A small self-supervised audio encoder (BEST-RQ), trained from scratch: 6400 steps.
Rows from block 10, named by matrix and row number. Rows with one number belong to one channel. Each number is 128 + 32 x the weight over the matrix's rms, rounded and kept within 0 to 255. All counts start at 0. Numbers have three digits each.
# convs0: expand pointwise conv (model.blocks.10.convs.0.weight, 888x296x1), inputs 74-147
# convs2: project pointwise conv (model.blocks.10.convs.2.weight, 296x888x1, transposed), outputs 74-147
convs0.209:113161077121103085146178149117164107112144200179163179096104149159077067143117077128124120160130117205067088082136065141047144086136141193083126113137114083143143130148098114151096116128111115129131160087069116193108162087
convs0.210:122140164101140142091086081161087130091112158150123129101120133089177156126103156116133092096115145148130084108147138135091136120158133156104139122139096141156099106118157130072139099143163146106140084158180112130091145176
convs0.211:133127125170122186141103113079129091121140102152120131152115154137085121121158104156058127119136176116120131129171166107110180146147121114088079115107165119127168106111080162125131138136135135147145155131108118132135163113
convs0.212:139135099162181065128156153166130100153110104150110148153145162135164102188131084146131104138121156084151123159160116191123110117157147124115166132100079075111113096161157030131102109158105193155052085130148148107144087111
convs0.213:134100109092212181211130101127132104094135088097159097071129104167138173105082109120166144180099130116110138120154137118114160100113203140102179104116151128167143098118130137148149159112140146152128081152122080119137105127
convs0.214:173151144112149182160097105109107094148127058097142139130183122128093119164096178102096140171057126131167117180125097096094127083145136105152144171081115121149103132087106172110139149103146083129128142071133161158132137120
convs0.215:130105077132139181159101125137136136080115121125118124133096149138163154151144084079143078097112137131088168117157149167156123068128143108137127127118113089084149102168114152153146124134130109136116171124133095081093144172
convs0.216:114141106155107156112140145171094173169161172115085136139150129117087117169076178092102128101117118104115170108123094113140157111071146111126131155137091085160095175162127105121111107080127091114105118156083134138177171189
convs0.217:073079122069151120093114192130163072134133112134099152168115184119202129147144158176062168123121124100102138126055156099157109175105094159163134125135159111160103071113143080143099083124123128153101132114180152114147093129
convs0.218:136127128120115132083108112137087143124164106105145147124119152112101109131102145101132147110108133105087118171166133119085123102075178144131140172154093115153186127138140153100159166119114125166149157139123065165139156105
convs0.219:116124121125043165124106090129151093097131124172116112152171142159119172157125210132173116090098140168058121126140142182087115206073153093125169140122174175188171092163141147149150055172152111096144097120122146119063110202
convs0.220:152177124152101129138180121095146181112126143131161087123157096195081148122141129107141104096124104143078131108151170125105142103091136079148115102129099124121106092096157067139185119134116129145149093140147135098064080165
convs0.221:123194124151146120111133112213160175143140176107111110092136123138141185123111114183140123104049181152123129100066085165096127091150148145152117168114087147113128180100137132119179157118176147119125109177184104147146079115
convs0.222:143148100119127117101118118143164141164115143153111132122127177109155146153081124115200125149108069115140121111154104121158138145137149073167149063130114143138066138125189130117136074154150119111147143114110113185140133135
convs0.223:151125149173134115128136102123107109115074140156150132154123139093079139048167110132155141199126157166128144108119132129101144119128156084109177115178093084122093059106121143128110134133136100191138156111133118115114157155
convs0.224:153094136157183107175098092168099125139138131157106041108173102103135118116085129155134165161146146176147102127155131129080198201071107135097132098183156145152109134171127156093127098128175107105159163089133098068099066132
convs0.225:199140080093129127112184129130150154197123163119114189083149180112097138160126120142148130156128110115125116170185135052124148099117112100125163080105138133137071158148173066163147121122107092121059085190143141132131032145
convs0.226:152128121161116082126135157148155065137113148133130113139153101101137094101104122076102098166137058106092062067119168076146157110060210080136052141154131081075172225099162102142091134117079116097216162142094097114118066122
convs0.227:180172156104160080182151115134083122114159152125170127117106091125135213115118185168151113181187137166169084150140161082102097110148172098116145125093184107106152166167062097125169149176116118093064122141170093096184095146
convs0.228:176183132139113123171161071142134105165081077124143151109069116097109170141086149142083133147143132091050126183134154101116126149119127098169116140098109177178082107187146127187122137089150108093068129143088138157128156124
convs0.229:203103125075105085174160118118114106048127113095124114076076062088095087172138159166199064157133135107147133142124091170165073149117139118110162184038094093133119106133108142082090081114187118096137130062136032090145075169
convs0.230:104137111201097104063165110146103154155111086109123137155245089059116101135151189157149090024155136131142142116102082159126201062135191151130122128092138147111172108157121148088140122078090069108103089152149159163141137108
convs0.231:066109117117183122135159193095207135109124118093131162115119128126064063154123090075113116192145110099142190126113100128119145161094126165147158151169170105107121146155180134089164140130093152147072176119175095139115116078
convs0.232:164121132126094138077136090110111141107139135105075095181123185146123137062143093117110179119137098134109150083134160091151191168162152040107137160132090128163142173174145155158144082113192130115078160148115115070171149145
convs0.233:166103145111061141062068055146127125164192103116153081138156136120168103174095179192055090153075153152092097072091084110055077137146145110136170103110116092142165120138130189111175081148117128156184124082084178188098085072
convs0.234:099103124113145129113103071125104088076147148139148126135142108122146186128116151147094147143117118125096124094114154143148115106126090124145121114159101085139182137126118167116085129085118093151060145102120121117177144150
convs0.235:109112075202144129105195143120131145101139180137162153148120120170098148087117100166146124072061058124094144106131186173106079137132109108198106093131178085129070127128088151127094107107123118087141080134088128159094123137
convs0.236:112085191111131141115166154131096145081126159116090082079126106105156088131158141122086127180096135114118148122139120097134136087108118111159165124127134166118132109121117109131136127136159116098114084134127090076151119129
convs0.237:161173179097174144151159241194153071089154168170217144098132103132129105192124206113146128168028162105099151160148137097153092172077002150190123138077146138180153198089152169087109130116098098127169147090093107181156222116
convs0.238:142055123109126116139124156141132122173159111125133183110122110110075137096174155174160145161135070136120141139097102170075173155179181122113209111135127143124081172110093083136145140145095167192127136159102173118180127118
convs0.239:114154178194155093114151181169104134130152112130152120145162122131099126129105100185105176173128219143189134068080116113182155149151111171134147114110105154114184165154039099072087174105093127057157100150163082100165114114
convs0.240:147147150168124131141107117117140088111130121124107095128114090072160167154099144094135104150072137152128108124127133064093111133119080128138196136112156093128137144157108123095119099137116116099179149134106180181124103162
convs0.241:161142146107120164063102112194088123151153119093088245128142083143128121102103137116115105108102109112188087129124111168148170123106170114164190141120145127158092133131140107128139135114142148085148126161167081174121131086
convs0.242:135127138143110114158132171144125150127109125087095116089110133138130125134083117139169126128154174120110146121171121170150080167146145120126129117128102134058130117096139129155144153154162099154113114139132136183150166090
convs0.243:139107093153151129189154155181115120182099149182116105151145148150127157121151180126166162098120073095106125091096097204156130147109126087175138077175163119148087088129112097124240115129102153160045170125145112143144092138
convs0.244:169135079162148155116181160108150070175135066149131142165133129129068143147118144122180102138123144215223129187084141167197155142114140154174172128067109097112100135091127102114090079141176125129137168123150144138135186109
convs0.245:102120159124158081130118145132134131107098142159142142083105132155166125108128138141156100108112141117106121113145160139120095134094137174130095116146166170177087136141100142119103064154092153145154108146121182135131128083
convs0.246:151169117095181114110103122141129157141152109101102095104179113096126112117168138082110155118120109167085198123117161162113122179142114134132089172134197203105125096157142126168118090091176113061080103122120121122137185103
convs0.247:076200087149061108134151210138157115080158138179135195157168156150158126092164120109173093161122109184140018038159061194084169089122147194158119100177186086050163142165170140091094097114113151159190134160093202149138186095
convs0.248:152122152172111096099168143172148100155160112063120108123108170125109112131126088125149161108134136107125116152134117135142112136112126154153156154146105128144146145113118088089131145106142150130104148104147170145153095095
convs0.249:166120087107081121158080186138089184126144113153160179132207156122170140109102120160148090139067198071106087123122161170120189127129111189150097163073138118129134081132110118121106131097095048142175116122109108137153092059
convs0.250:113138125156146120176126108116127151066150189143132169114163115109084134102124190155138143106109155164119127131118146132095117134131139144125108143118134166173093124146164124104111135137081111154131113165136175097121132174
convs0.251:113107139144167134129109082119166173126099157138116096086116098110114096087059139151150117177130120082182130093120116139104171174092091056124147166115116172125186158182172141112169122131135111132135124118120162126167100155
convs0.252:132161165141118092095153144108118146080108068129138152094124170145116127103164065120120088087138112113168105113188129067106101207143125158147113126141117143179125095114169113114116184140130060149129111146167196049120062137
convs0.253:134133154138108160135142138112132079150142143170046106138151111152131079099145148127141123135060092130125074153129155124105087183134141143163147165066161072157165131117139147170126096148105143077109117141124147110142123123
convs0.254:127131138165163153152135122136084154119097123124123196082129151156098136139109132084098153067095178102087130089116102121132124084132122132112152129156173131157136136075123116136124152148162106058071146155153088160111139197
convs0.255:134126161131082129136077137163157139131105106135186114163079154146092158068094175118124136149081167163099141165159122131099126167146120163184188131128120078113116203159112151150146142143156114155157124123163074153143175118
convs0.256:089201150097168120124213147122133127143152072203134127049115105047120122162094145134125104069127157117165072159121193107108190127104143160152207130131119137162174090167080134132122130175188097184114101176166167105177041160
convs0.257:107098138168108171142146125115074131139113136135139151171111115121217081128127071150081124110148134126096131128078114131176114162088154153099154164130115176139149137158097093089124106168123091140053118088164100128098111159
convs0.258:135129163127156150113067210037127191143146123093131107108127096100102127111068121126086123135082054134157158146116120066169092107102141143092122168054090103063101151126163180098105171105177134133100142108106140051159140127
convs0.259:147107172197143157126165150075140091117125105098143141096062043137108229131106120100186108074128089068160132080120115194074141081114121119154099147140140202110123159132104154146118131206118095121153128187106093138171081148
convs0.260:091134112159114157140153164119121147141145131126121184120122141172119112115112096125080156096103097116112090123146132144112155122126045102108123126136148140108170188124142068130136118142120172135179118124104106116178185140
convs0.261:172154132090087115097113141120114121108193135158118127111183104143153141068116115069167140135127102124178162110125157067131123117090122075144158098119142181134146119149128121107127124175135128175120137104122142098107098163
convs0.262:143153110105151118202136135070087109141131119136115162119152118136105109119080130129068154118110140090131192141100150109122171128154088126104109118111178116126176095134119165137121115116102118157109119139111124132114161106
convs0.263:058121107104129128086106144091148145097098132110115094130106146088092155102096103112140158125158136079149082114152167118137114161106113106156133145082138115100112162146094097130098127171132118154144128143146139111112078145
convs0.264:109143128099140113092162121128106163136146132107144125166179142119093165169146123153116105098108141091136122155190128152131125095139096073082125115172124097144103168106110111098158123147145167133108142067139099185175159173
convs0.265:149109170097132120169170061107079085109083122165150135140150104155129167162069172169152123105109157050133140147167113066174113176132094129122177130111151099107161118206073065090158138077191134082090096064115137102186141165
convs0.266:088114078142126106114128147132068172155090172140104141117167131178104117144094117171092126104137132127123086162046084120104111104129056134109110121144155087116111068126099128168137061068179134071091158109144152138138165168
convs0.267:113183114087099180114102101129114163121191130157130089187132137122121166181188144139119097162115152155121170152131122126121142136090148205168109062167102142143100161137127116070099158087104107165142107176125111195122159134
convs0.268:144154121104115144110153087096118105175110093079119094135106153088108147134103147126161143124114125154097154136110138172100095124160121155125079158152131171177129155191080154114112053167136056114156132179116105108136093132
convs0.269:122090115122133115120108098103140150102100139156118161121190128088155177139095168148099093157182123169091131109121100100089099138122134131084102122159132194173177098114130166139097175087104110141136127104133170096159071116
convs0.270:129131132123136074133155087096091085166103105126139149136165141149136080118078109186153092076122149144154111132112140153124140196100110107122112134163111067158150124179071123177148137102128154137098136101156101148154183155
convs0.271:168093202131155143137087122111064091151117113120141158102127128132125088108167137101151116122098130113083138135074105093126072110186127116184164158099127101134143155146089165125128092114132136110087130192136124143154111163
convs0.272:033100143142145117140167099131145098120194125130151099140129083094131124111179180152115107172150145148130102155084083117122061110090132114161158135141137128117133133139135070162142135075123142150110166172125102130147119125
convs0.273:098144088148118152150068182118173155113119131104154163135100062140120123181073125069095140103105150174150153122067163155178117097090134138113149140094101142105127118145130091100140171117124117169152104117133073127159157120
convs0.274:077126106117135137123130143084126112162154121115116175140127112151083109125128125106144148146144095141102112178120133124130100129173131099128127109145141107149141114090124146141147158121130140077080133132148126118153108167
convs0.275:171101142173118092122129078153167159108103139102063110152092033174143123078063214054143115142088219163111152091093146149140078175140140115140207136111062148089142173127154135103127126171152117114113144134152144133116079150
convs0.276:149105149097136143144156074087108171123135096166127181105131059166087155182150171151132089166182082111165063110114112106162130157082159130127137138134173113200123090111065057117169142185155129126115162125076155124084094136
convs0.277:155146147065163138151131163111160134054115051142136156209112127124176121154127110172173158129085154100170075124102144084163139108150091106124075081114169181163148130131112099102126105161121140125099193069150129153129182041
convs0.278:151169096109183134143088169103132144144146102100100173126117133086105113104123161159114106138178151134118142114164111105148179138196138163150110144113099103163091130086166086135096140110132112136113113096128096163150120121
convs0.279:038145135136143124089131160083158114141159101144146162093136159142065116136166108094160125160144116162090178122141109108136134146170134121108107091154133118164115140140124124134094133143121110100113076092105120115110104118
convs0.280:185106119090130126080105130177164165174093126075137121130123144127147173147115120128101079113169086157150123119135109095114172139126141162094171127124150034142146141111125145166166130212158131022164160159223134211132145160
convs0.281:158149067102149120147164108157167123093103128146099160201146179149150183106105125174218178069130118129113120140105137127111192159142150127135141094187120165187145148153093110132160144155078104134152124091130150133074160088
convs0.282:089114146120165106151110112093099184142115165138109136104124149104128070135168138169140141144087120130131186103106127146158187148123129113123132127099152145149124151116143161154119116130115114107126070138170139162102115088
convs0.283:077115139131106162196151083103152210119184105092109091117188108126192116105102134084166164154146069138221159100141094120131138136119141126142127124209212132189117153096137080146131153179191076141212121120164091166091103112
convs0.284:129094129145151131109123058100124157134143080092115184121149084126087071141106109158076136139135127129082123174116117137163114172131122148077160152055171117125137142160082128131141122121111119118081110116087136038150090127
convs0.285:149137138122150175146144100153131107091144118097116157116139091118147140165048109113102071088107151166119099157150153188098105132144165147131094162101151144151143169160112111079097106151061079127116179139091126150155110079
convs0.286:119161152186151144164143124157140125072096123119166159150150104156114146133137126096084115121135098118070133123160137145114124139107153127148153104109151137191125092133054132135143090128171132102105131148141103121132118169
convs0.287:116107184109142137160133078127171131154130157162172130048109182171101133105140101142120146105138115107126134113180090144106120162150112132078113195150129156144079104152168184141068203105074138156112112122140125158110115067
convs0.288:129103125100149146118135047075137090172129112136165139161092127106146089131113132167118101140085125124151088077156113105154112086144134149145103138166128092139139159139103071105158153108152108145126140155103093107189114124
convs0.289:151070112140140102100115126140131156154153089044105130078133133073093126114108127097109120139156120156091162138137156135160073103117089121128118138126111113120081140130149137142138108129081098168140117191170127171114085145
convs0.290:144098096146149113101145113072120134148139108163096126072137158124126100140136130139141119156139156125145144118144154140132159155152112083182142114179147157132131122133175135158144126111148123111103106094177111160100117176
convs0.291:140124152089098113128161118162121141126162098142135136076173088118125101071100150120160150132115112157134096148120113101131109139074074128132193124069147135155121134127185145109064097167091117142170085122116103106155162117
convs0.292:140160116097135098143117162159096128128133140162167124135154148154120138113105099167139096133121131162138123110147153115120110137137121117103162155100137113137169124115122121167187151128124117117126112136146122123119121177
convs0.293:125124084143163115134144136115138141135095103109084147131123145102115152121089148124090113122153088098150169113145192129084100106106124090136120121132134120121099145151186155149083119100120155082062170114168082086104133117
convs0.294:151073107103120148115121130151128097118082093114142131132156182127136179168136112134102143130146185156102152116089107174100071151120117129140090181135137118096166094221083141160125071162136157121092139115134049066141125137
convs2.209:116112164202151130095105115119100118087154091060146107204123141102164173109130166125080120102111163153074132152120194106156098146075137075159116133140110129060116091151092157086111102107064133122101073095126188112160090152
convs2.210:138132182188114120083144106176139128154091113148135136147114156126124103108091151119149103144144175096128128123119183115146045115125131155150131153150131122123092128145109151147153130124097148133108121117145140162140119143
convs2.211:113096139102082111149153096161144122086127124097122111077106158118144086125065155159157126118166094148098135144131164107145183125125124114093116141181088162142113105086122105130089157140150196115137102110137162136130127126
convs2.212:082109138169127173154159133143103147135149136128176134134087151152101190051208108120077148196154179216131101113144103142090138154093191120158081121130147171156115123120132090103123116117145152171131116099140146152129112103
convs2.213:098159157121153159059144170163112203106128097127049135085057098140087165153136165186104162145137114088121145100092165146107052178255104158171117128131130132094103088132054132175123090129184144098172173063199102086139141146
convs2.214:154124107181091137101164148086065115117119110165117151119097108097188124164144189121161181121133146129131056144156133177118070126085134092146097176113102085078117150078129098118110190133138135095175129147126101147119167151
convs2.215:129124074127089122118116151136105078118123169135142129120129105142118105116141186156190128095123113146159109141066101145133146110195136107106074183025113110139166163066134039127091161121123114106133157102144176101110126124
convs2.216:123125176122150106151111154179148135128159125131126143121153115136117097128143139165132155110167146088179133160116088185134106117174132135132125148145137146094133103126115138095108181143093133137101097143177110114142155168
convs2.217:180152172099081097104121060120121103138145194165175084120120086133100164112089140123142156141089065093144121148168169146075113129147149101140100112107146123131086177122115148202170117100129133082166169126111124151137174146
convs2.218:145133094137137100128132131124173129100081145105096074079101058228143170106117140159110159146144127103151134067145132145127171095155128133122115094160106158162052109070172142124146111169091142133139093126114155169180145118
convs2.219:141097096187060100147117128111155149114147141123124113177165153150134148105108156129153163118107138135162116132167170154097118087102050101082144196088098111138126097150125199109172162128120061118165127094113111040106120187
convs2.220:150123143172165145166104137167086100154104132162132115154152149120134091191087114124061149119083177075096185161136116112110140147182136139115146111152136088109118190111097109133149103114135125092120101135064128139151120144
convs2.221:074181124137134108089134102164142147163095099084063132095187151114107211051073099141102156097058120129120111101077080128110094110100090101147102140132104160149100197101136185110137155080112145098070132124195080077160117158
convs2.222:161137096118179086109187116105131141087089133141132135120114110150151086153120087126101144122143133147167108103093131141132149061151073139159136106099150150100173157169126092136151160105140113122092130141112136128110112151
convs2.223:171121138139079084099160072165114138144164133150127091172160102115083129127170129199111152127141138136149063078174133096108152117087082110110143128106113133120165104147100169099127085104139114155148075091137143151191154084
convs2.224:151158119138116165138147176067126154095116137107135095088162146130146121178148122125155081111155170138152123143132089069175140087114123115147100049141181147102098117130165094168142201140101111174138131140125128161149116102
convs2.225:145084079166174148107160097119152089134144120163114114089157087151129137091128136115184122134123156148110120146104181086154074092126091177148090175139149138160091170157167138221114191123112097065136139186105140163125086146
convs2.226:156143112099151154079132136134135109129163089148096110139102084092144144123070144172133150138076095088110068049156060130163100124077201136134099165178192177083124115129108085054156163164131153148186121105086125156096040152
convs2.227:055205171108166093116095053141112140127177149156067198115112157116089141088141150080055172106181165135161115089083158195117128110118099136146107095168128148152125144064186110156143116096112191137167166152113100144120185145
convs2.228:165111133137120102113111215058100160113106118119089060170137138144115182094113105090128146144118092111191126092177118154097144149169072184149153067107178092143139129151124110117118125160086158114129131156130171141100068095
convs2.229:161077131241106119159164149121173113203118154055131044131124118116085089151051170071145129150133066156046114141116139146113139089167132096056143084130150140134142184158089078080165171095091119105041138116174174125117189156
convs2.230:164062152095118130211115057077183130144116209200130136093014103107142084153103114089167149248091125144091107108204174114081114110165088069139091155134166177132114117120129163106092089134095139184090139114124075114122093181
convs2.231:171137146081088111151153074115091160158139134204183089081136162160197139150125163182119125172156117137143055124122174101092107094118148109105091158193168077088166141162125131170155115099120176082137091128107138085190165158
convs2.232:103138162175099112094100143175086091126075140140102082188124110170093088064065154127124168091133087191162119087143156101117120128180171047115167144139130092144109139149102191151189174131226094117184171070122137134152166161
convs2.233:163098154129218128111074150072170142138081202166091093152161183061133128161062131176088111162126158122100132089134094150199119112207180126195136086139044068158075133154119095106123098176123124201088072115083126136185123114
convs2.234:161162162158143147126183153135116097082119152025099128095123150107132107100121150139123118129080176108134119136081130160106163117129161103140107185135099125117076110129129094099165150134189165146100121178146131122119170101
convs2.235:043085098148154190096205124107140120126080122137136198109102119152083109097114143078167116136129089136095104072119060145162171135069175125196094148133130098133055104088103155067161086158110137110188112123099148132178071136
convs2.236:126152158131132136098117113092176118123129141146125098108138107140109093137108075095090125125097117099140113125142154100137164125136113126190109121096090103106128109105201167108129120162174093148122123149132097053121126146
convs2.237:122116129093162198175050193107143161040158123107193168103109093060160149132169110083124035153066198070124142120137094123128135165116062154119144138117142091160163065078068070176168054106079175145135083159173082127111167125
convs2.238:124151102160160083148130150137081187061127108165142133100093112151120109156086093116133069139170117112051136139161118162151081127155125151109140108149118125143136130119082118090177087143087131180135118144115086124125168146
convs2.239:089116128167128128114051128090101128102099057179080114153122152066090169120143101144103130150162136221160157122130135144103163121169094167087106100157163104154083140126159106114055136087158112114133148093124150187109106142
convs2.240:119092073205086126169117176073083155143137134098126096168156150132105140097136128063076083177153110124113108131133108117110180096083140110138115130146139081161125116107075128101122112091156134065110140164077149153121113134
convs2.241:140135134123157102131160117192137132146146139110131181078134097134153157131125123168146161135159111047120146176101113201104147118129183074139123134089108113097168116128110185160070107064103143081141035121159121106102149109
convs2.242:131107092103154122082094107140180161156168121148154133176135128163155172118131137112131117114146131157131126150144074143085174143122114164172130147177172111115143144103109102084106087109158123146099163161116121135093138075
convs2.243:078123122078133148145163079117118100119162106136097087137147134056110148185109147145154097131160169106140093184121100104126104153148138110132146125127110202128130135173080157158123086139187106121141100047097113121094121149
convs2.244:176112154059085140113075156149135139136139173188161129115145112078120109086072124142158145093131179079110161108150111135136113090123081099096127112128081177086162111179206195106194154075120164115114118106065105154168164132
convs2.245:151131129114113170121104092136108091159141105140138126138156164102112125142118086092111128103111104142151136136090099109128154120152144122110100129104109105097170130098178131168136143127141149112132127087118107170106118150
convs2.246:165083070122170143111076155133167119119139115109255095111218132130132152139139151117096153113107049186107128116156130158099082146109104077138172120119151130154098137139114139136129171097149124138116175098135140082084170151
convs2.247:061160191173114149106181117142135099139218165144054109178115097146175059146152171180132171072111181197160152172116120122136119151112067113107164124180170079161100148075119120116147154092095117106166163076080155105191143107
convs2.248:139146178082140145136103134089085118090095138192149103114126170142132151071096193125131113135106115138153121097115106138149113132120125134158153143111136150116110137163194151216159120160074115101163077122141121093144151111
convs2.249:115086107128106127122183110110148154119210127161093091141066113129148129113092097132110105136195068165089099142106187082138030092166119139141132102129124124134124134090183125063138123141139063120162102158145116117147111167
convs2.250:143155175111154090134120130149129196114118114167114109104133144152122117136143131181147104147198133145174108146174139103147146082120158103109105121150134127138162128101146120109121113190155145096137132127088144145088115126
convs2.251:143123155107162178108133179122106105155074104171103118154148172138068090121162119130123120139134118103100091151138126077170149160163114126157103106131170122064124143135141111128130062097095139087131135066117161119123129164
convs2.252:149075102153093147120119135117074055154176085139188153113164155190098159146114132102145105153142162177136118132175117169130081103143111133161105113124116121113129155117121068098125125103160112115159071228101110081104137102
convs2.253:123081118102147100117140120176150145119179122130107121171134135116138100143066124149140140102135120144104148116136117160112105063043175126062169112129133118096122133144086121165103109136140170163166160115106108143130151163
convs2.254:125139125116121081096089124093178127140160172128112181110114099118181083112089144148145115113057099179131121093115104172138084126102125166103124124131105110121119124090152114080175127113115164198153135134120124083118118122
convs2.255:084113103123128158088061124174122125156118107088099189126139140166154090168111102108149084097147130165162108074135170125114130104141193091067117138149119135086117067082075109119114094114081175129110134122144143073115093121
convs2.256:133129193131091072158131101151100113127162065077126110059141101101121172130205110146209137170065148103156193145065145199091061118159125063094198114188076122093184167059133132073025135130070165161189140167195158131148139150
convs2.257:079110129163150143107178102184124092115149167170160119112090134132061153124116168108134174157128098112136118080175133147180112136072061099150103118157108107111152155129158076108164142162107123140108158091105117121119168112
convs2.258:180111140094040097146105089138125075097183129125166154146148118155114105096176105139131139132146145121092118152119159190092145150128159181132076127205141120120165115133110127115118133084118138179122140056208087083093086148
convs2.259:137144113166159134111155176103118086127133073132112119155131163136214049083182189113139126117073122156102130140127090095123166097171132110125155095158135100113071133120166072058188194126082133179130064109144155105155135128
convs2.260:168127172136208109150114094090150112075114130137121125115087124140132131118109124124242110146154178090146172118094143190163177125085136134064113114129107113174107115123162178128106145137138120160110076189149139132138119121
convs2.261:202162143147130154130118142089134143113111147115108099087066080083141145146126162139102124068108133097179073179158165142099178167133135126151100089099138111119134129095174118094116137154124085178102099162103082107128169109
convs2.262:203112137140166144156123114173164150139126164115157087170140109145118154132138114107209095131082139125106100176146141195128147136105115134127127177149069088136133175133116119125093096087114175152117117107199138094113104105
convs2.263:160132107136143099171143126196132153138170080084164109122154133139160134144094129148156106106163122105122134177113117161133123121186109124127097089191113167123131083181186170159107116114123083140130100127135084147178117152
convs2.264:098116149094131133112118154119167142133176122156081140136150128099181094146139117114141093138113126148152106081144126130095132148142150127125159106121112141104156100127152074169136138109129087160140112123136156083154128192
convs2.265:109183159133201131139123136089117076145157109102171119190157115132055122136186154120121104126143121051031132224144154119149171091164116149107124090154135127194193056153162094136052166088128147121073090124136138114136090112
convs2.266:201079073125099153105103067124102127190143107169150177096156080184137095175130094118084146067150090078123120199110103132135134147157120144183137068138181115152155129099150157095096130035133133100127094140115157084143127089
convs2.267:141090133089135164110105048158179176088101142126177177114150163116111063087100174212108147115147069118081130123115154133112092091143094122116164142159162161131110038116152154164146162153115151101175122142147024168103164109
convs2.268:131150101117137141111126111188115129155086125106159127070109100110137107155113123106135131133156124109132141125158119081107159120172119168124153160065126135138091143159109120158117066101175118103066196125163161156113051085
convs2.269:161127127108174119102119108092104106088196144088080131119098093123132126157087118073180110145137080125136136109132177163147106145141112133143140133200144130145116117132107163179108123189175140121107179127163085119085128113
convs2.270:172141167135123134154078169131138137141106162160136094130104147104111159163117106110063132126113111130110144139157130146135135109167162127115136124134143156125127135107136160107115126125143100108178144137126145109107095127
convs2.271:122142143097175120135140101128115117141120106167118131122125142115120183130103113182101094155134082128149141116147129187188066146157138104146128160116119138137117163143123093136129151146114111134114134114119128099128100109
convs2.272:046121146190176135130112164098077159151120133139145109174140132141168110099135097068126130209193146175137174184079110117212118051075106156151169121096149154129134075126144079125112175119127132118113125103083093149169137108
convs2.273:157077149139135150114105153095161068129171147090099116121121061109141115054140145174122142140105153129132149124138111131095094143112127118131106124170080079102123175099158168065082093154108086218116132137121130152128135075
convs2.274:125130088134106152113151115107128087124152078120120098141099126092099124122158081132107090155131123141149154103170140133116121113133105101085127091142163084163047153098131125150111141120105114130098101104095134113099096152
convs2.275:078156126144063044079163213140172128131111171172178110109152170142127119118186120180116135178084110052105126187144144123089090133176156118149114121088113038139210081125145104170060103163127142082166126118101093133119154148
convs2.276:125168105106154126121121141079096147118099089182170226161130154132123146083200086098073077104206086145151142178154169131129114060111157107157110164048128059149165116098070162148200108242228147168148109147079102146120115137
convs2.277:092113132125079119102114140104123116090134094140118116087163123133127134112099075067124207125161059103096137175088094080166109119109093202116107133182108183077131104138133098081080147161069155158125101157127119159090114119
convs2.278:113138132135145126110093131104103132132103106139146129141090118108152130113072129112138124113101153128116146066160157138115157155108059080174108134100121096176108143105132086134167119131086123096118112190117138158176130143
convs2.279:132145129128092090111113113197147110131147141108052159152100097125157099116117132166108152130149163185144105094129168129075112129107131115158131129124088156118133089051116138109165108112129170155112193165147105137123169169
convs2.280:125142120115104163182141127178148142112104114136156079148101148201140160138153085092107077190094092162115148128074060130107101164167173115152158193122155160146126101086125175167141085158136130157172131010168128182141167057
convs2.281:182176145110173070133125166118143115156186164125127181124137095155137101054061117127210124139174147098189183159119175100093104141145166160116083077168152091128114182097144097099154182122102117115169122103160137164128155078
convs2.282:161145144139095164077097101075070173114136117136143131165159126124182136159154112102125140155114155076162161121135095107099086131125195186133142173115178124175166099178133129098125107145119157140147075142150105179200158146
convs2.283:132171160120154113148169099072134159086118165089178091092146124127181129147104099133162131151129022160159128167122076100108131132118121191168128181162197163129092166156186160134129113150163078143128121074108171089106155146
convs2.284:147067107129126123136161114092109112160179117190144133174114104119188101121109112128179102113097169108123138106144114126173101163094094098157107125149109134134107132193118144145105120091111101132121110159122104117150100124
convs2.285:135113118145113144045128149060143147130139078146113094085148114152169123115147084109130101080134127116110110028110140126155129170100132162179145115161085100095110113109149141081122118159104099142106073151115134127078150190
convs2.286:164116130141100175098085133101131129159087141098148140129117170114109077113146114089162095094138144161083116078117169126175179152149124113156116134129148144131138119145116070142108103133088099143142207133119126116089139059
convs2.287:138135092137106163072131109119184143184084206147153124106087087131143147071129089119133179059181106088123101129128110087095187205130090194134165127089168151163162187128147147134119053110136153182141189192174102138089166103
convs2.288:159153159158154136175109122133148101086104177162156138127118143143131159121123113121112130151107113137164133099106170142146069091096151187125132101133133174123107113155104145156138145112117114165214093086117146185177169137
convs2.289:141175144133144121136110149075138117110137114145153099131128119104137175124127156134134156148162117083118096099072139123153094129121168115162095133154128127118093160194170108081146162160161112122087141091168100126095156137
convs2.290:138116142139078110175163116129090142149127109150182119085140112065101142121139115148127116112129125115159142119161128116187120128124132198193116116132163142105133139170096169166179104162109136122138137128190126157099120162
convs2.291:124108123121140142098127187177093130141165139126133127162130118104167164118075125129124129149169149136134103116133086112120153148162092104117084108131158123109108090170130156190182150140119078150117116091171158108106109135
convs2.292:135154145096154116135132130141129107151137127120104069095148132119106140100102139104099126118099133142161119159127135103120128136102148137108090115155100113142138122132136122114205125076109087125078139177096150125119112168
convs2.293:128135155110145095131162106179173117135161148152136091130133091172094108089102121151175173155135142161109119110145101147186106094138110124109102111137130092133132162082120167140136183116128133136132099131151146082108090134
convs2.294:117122142075091210104193148109136095121134161105149195092084126149113097124106144167170115144130113211120141169140154071087108140068125121170108170133130147108175123130111147165184066101090129146108106107128121139088084136